{
  "image_size": 32,
  "horizontal_flip": true,
  "stem": "single",
  "projector_hidden_layers": 1,
  "init": "torch_default",
  "orthogonalizer": "polar_express"
}
Rows from block 2 of a small self-supervised image encoder, named by matrix and row number. Rows with one number belong to one channel. Each number is 128 + 24 x the weight over its row's rms, rounded and kept within 0 to 255. All counts start at 0. Numbers have three digits each.
After each channel's rows are labels from the 100 images, of 14848, where the channel reaches its highest value: "strongest on" is what is common among them. Only what is clearly more common there than usual is listed. The data: simulated stained blood smears.
# c3: 3x3 conv, stride 2 (model.blocks.2.c3.weight, 160x80x3x3, each kernel summed), inputs 0-79
# c1: pointwise conv, stride 2 (model.blocks.2.c1.weight, 160x80x1x1), inputs 0-79

c3.46:138129122124144137155139147159145115109167154121154103126156116103094118116134067147114131159113141116141152137158115142108091117169104099065115139088155100136100127142177108121120116120163124126107140147160145121111080129163094094137160100
c1.46:138154073140148142149144154149140099110135134157136096132121121135118094132116072123123151137139130113142137115128106147117094115124130102096099129080142111116080117129152141122146111109117151131083152145144164126129087127191100072159177124
strongest on: crescents

c3.82:123099114124080117165134132136142106137086131156111127117077124153151121136123118124123078135123160113117120101138150090109138132106171132155096138179141156141120130094070115136151136125139125105150110124144119146173105138104131129044144137
c1.82:104092118121105102121153122141156104124116149137113102152104120129127144143148143101119118126121182123088116110116121082111121111063143149134139143161149139145148114128080126116121121167165112126184132104145090169128130128109124118065173155
strongest on: crescents; dark grains

c3.13:075093110150126142125095129135125133134160134103106106105145131205136128138153141115168121158092109143146134127161103116147116127137131179139135139126136156115106123104112110155182113125103117119127121109170127083175171109097135123159159116
c1.13:077108128113135149105133123161139117109161132102123134085148137177127146134151157107129127196097145118155125121168109100097105150107142151128134137157110170139155116092100086123168091127128125120121123100162124103155156095086137121149137133
strongest on: dark grains

c3.80:125093133135142118145163116134136161103143115124143149138142134054085126109107098131078136153119105145105136122118125129127113089132138098161130134085113073136093129153114174133129140092110143128106121106133158127047131123101116115125159134
c1.80:160138109142152154123109128121157120129139161132091109159090120062116123101102088135111146159138103102129112104118097141152104108122116109119158113092151095137156157124148140111099118136105133103134163120149136115056117159112159112142181131
strongest on: crescents

c3.0:132119124140133109138134097151105119120132100153146088108161099101184146125114168099086144135132145143156057131143144106135083107100148131177108075125113131146146122107129119083128142150147129123115080148114114130080127139117131163136115133
c1.0:163132156151136131127127110137152124127102094122116122150098110152084049066141078120135105137140149120135133131123108110170153147123138150115143134116140111109146128137157146140102125116119186135083115101105119101125146090146132102107116179
strongest on: crescents; dark grains

c3.84:121190111114138102165176107100107156139128130105136121124139148153112132121114130138151121145138102147166128141126076081087144154129133148158107138114119215152115070117128095120132094109122122131100130112141092116138130108120150138153127118
c1.84:135180094128146120134157112087118133147133177082143125134165148144140146137074141145135134185156101091163135158114107126086129124142144116147153127157106182141097083156143095136108117119135141121109110152140124105149161133118144106137130111
strongest on: dark grains

c3.42:130124088130172145137074149158104134098133117171131138133098098089127161097152117145102077115146140125091115107101139128127108115101129138165097165173124114170139132141103147136085143126119119142160125116129169141152112150151125128126163171
c1.42:133103120126121143092081152116088121097113131140132121141110122108106134102170114165115058118111116101105106135116134140135082117113123135119138175138121105190157131145099136138088141137128105110124117093121159136137090129154107112119145197
strongest on: dark grains

c3.56:125150123121104135175144151134120165133164118110116106136130054078128165134135140162135150127087127135105116143073141141129113068103120117097133166119110121164130139106143130113140107120078129126136123096178114162100125124127098124111155134
c1.56:138147116165124119117122151123101154119148119112095079119133047100100129124115127162111126120109132091125125135078144124142124055115123132096125139131093137133163131119165151119131096134079136116135121104135080131111142124130082120100163140
strongest on: platelets; crowded

c3.83:135108148143136115112121162201134159121149136131172124117123094143190124152107096108124130128120154097132156070141142107131121107131107130136156128107132149094124120187085087131157108101095128117152147146162114123146107128116132123102095151
c1.83:110120176115116139068136167172122153107142138127122133150116122139163144161130127123124105138108147115148163083153130099116137091133155144136165110124145173131120106177104105126135098136095117130125180126153099121140108135125186142104104169
strongest on: crowded; target cells

c3.94:135148139135165108145143126149125079110174111110159149174161116087102081127130125113160119141141142158122106137137123098162121119129132115122095113081117123176135112099172121147134124120147121106125120124152102127125118092211156146136107144
c1.94:145086122139049133104138154132121137143146151119124113088080123153121155099125111157106124122115113126143129120118129128104147138131133178134118140152157125101119103137105136114147158141121143124124128133099127117135119214059096135154114087
strongest on: dark grains; crescents

c3.98:086165154146120139117145113132151115125120138081157132153114138103107127093077116145134123208123125132107138140142110145132115156131144123132085125109156136182130128124138142139142090139110179117164132142114103078088136118158140126129172152
c1.98:082142168170091138146115093135103129109128151067148128116131134113116108106059103129153111193119158169163142142128133124143098152112123101143124170122158118129120123114134150147097093133121164135136144141124090111128137132110149146129150099
strongest on: dark grains

c3.97:141085130142151115112099130122132140137132142101098131093132113168096120130108119143137125105117164105141120105117144119154079151153121167091119154141124086114154143120075145144160163119153097088164129144121064089109084118113132140100113143
c1.97:138076124144135155102102136129151126118137130158097128101117126140133128156144105112135116093118152121137125129132144119123082131168145166107108146098124074095187129124098157168162175162109090095160106093117085146111117127132131100105133137
strongest on: dark grains

c3.65:150108115159101123147141146121150132145112095081118153117129126201149132137110144103137151115133124126155101133144170131132141127095145139105106119124112178117155139142124108125149113160114118114094128115155177176173094130109106144078077113
c1.65:100108083123107127143134167149144157116135091083084152127118131200131132143097107096136142099129106118144135127137143109101119115064162127132083082135102151120151147130109145130128108147116127102090144120140142158157106113127116134107087103
strongest on: dark grains

c3.142:140116128085144137134109135115133114113155095154140151156108137212098132141149133133142151091114103082132111120131138133106118113107135104100113115155133149115135169126120148127066125148106128111098136104155150153156116127136082156082075127
c1.142:138135147145136135136114138105129114100145104111122119124122133179129131133114110137102168037123117082112095156099124111129147140146143117093075120163155127116113137138120133104050155150116131121115111119129147142133136140137117134110060130
strongest on: dark grains

c3.148:118128090120164088129101124109176112157117121118097139134115162119107097131108161077145138077118147128185140167120146092138117134115115129149128093150108111106111109140152153139143100139139114138158104099118084115156075112116158160107138124
c1.148:110108094128161084153113108126134112144092097114101127110140133135090085141122150084136089108135165129133139147146113106139120150108138116138118071149099137093113096099162150131144107108133110168136105078109061120134089123141126141132120154
strongest on: dark grains

c3.29:146106131142127110134160137115153148132041153128118135133104140178144110131099093148121150130142124078122125119140140128117152154116129076105136133119154178097138138152125135127117129148119128062107135103138127150130114111135127159071077139
c1.29:136124135145139144128157111131169129126083151139148102124093107159149119151110105131131157110113113055118110098133132125127136132107165078112083130116162140110134146182102134139123097162094134076131122096129127125142124097132082134091090120
strongest on: crescents

c3.25:144144101154144108114131071121109136118102109144153102096126125115127117102137132097092154116131142091115124104115152112138127134127141091121086147109132154135108110134151148115104103132146098103153115124121085105026117102144153137126183126
c1.25:151150083149123120114139084135112148075104148128121108087117133090137098113129107116098112113107119093131139133137151109122143100097136110117122139091136137129158079144174178137126130149131126091109123135094072101072136137172137131137155137
strongest on: crescents

c3.96:146143101128104121174134127121108113144163081121082130143119071146111092099120144079137125084107136137126130100145157116153074141115123155145127080136117127158158157118101114121120108128155088123136128108142101137172134127121089153090123100
c1.96:119164158114108100168100108114127123145132138092082119144126098156148106132113129042118098081106152118135099128139102114135095126096154155130153101135105122144131172148156115087160129133156106123114147117131095157149136132108102129124121089
strongest on: dark grains

c3.109:147149148100140150123139166144167137133133156154148111140144124148204167114144130125119129150142112152147123122109121132137174131142099125102096122115119123116105135176134078150114122083086169148120157113155054119148154146123118125115141141
c1.109:140137146130105140176163118167136135155163144129151114115141140156194176142157153110155119169170114149133150106139130145118186151131116121140085125132128156122125177143126109136099112077130130162115141140156105135161147123100099132114127145
strongest on: dark grains

c3.40:158130079111129149113168072118134114109143114152161132137178130144116152164115139081113126098116142083086165158142101087135149100154119109150156096124135165123150094129113148092127132134127146091129138148131120142093138147146154132153126161
c1.40:144101112112144156161173102097108116134140099142174167101140133114103111097130118145108101111100130102103168146119106095130136116128097128139159075108110139133115091146100157126119158149168197099123113140148133148095135142130124141151088131
strongest on: dark grains

c3.153:129118128135102094084110126109156155126138149143146086176132169080143169102124119152135151154132113149128137150130108132131186122108121168144132092101136126137153146158129098132119089130130156136096139097123118206149120129152103136130157155
c1.153:119124146152119113088125142109107145142139145152138126169140153114153165135130120135129181127188140152131124129132092113157178145071126123154120113121151146138124159115127128150147088108117152179127145136115098193139144146111184112138155128
strongest on: dark grains

c3.20:152080113125093129110134120098097139149081153157120152172096112152135137097133111127116137101113112161134113152152175124100092115116120136147113108126180174152120136130103120158106110136134116140112117143077107140205123105126099124121113128
c1.20:128187090108128126120129152117103076104113126106144159125163102130140104175119150122171131127112137112127153109132137151098111099106133151145137119129065064152148104138134135137140105133113132105139116145110120146049130110130160152130139144
strongest on: dark grains

c3.23:108143118154104130162128135137113152144197111050141110109142117110107137139111117134115106108086172160132119113104145116127087118097105116087158097114111114171137133101136112123116159113117102113147131119157136124065119151145142133118161121
c1.23:122164151139138166120088120144145133127159114099109133122115096132081162123125157125099104133123144121138145133104136143097136101070112135119121066103153078137134118114098114099159134185104110136153135107161090109102087150120150119139144158
strongest on: crescents

c3.10:147117156107112098147140101115096119127093146137118121137138105160147116142125106103131073088136146145140195152164141137147095103134147131108149188106094141171123113070167124127137123137164119145118140126091135092105106097136147134118146132
c1.10:122079142130132110148128106139173112101132085139107149111132135117148120117133161111107125109145123171125063124143128146093136102092139123186115062141089153128164097110159110123147136122123156148153063141141107109137131135119135143119115121
strongest on: platelets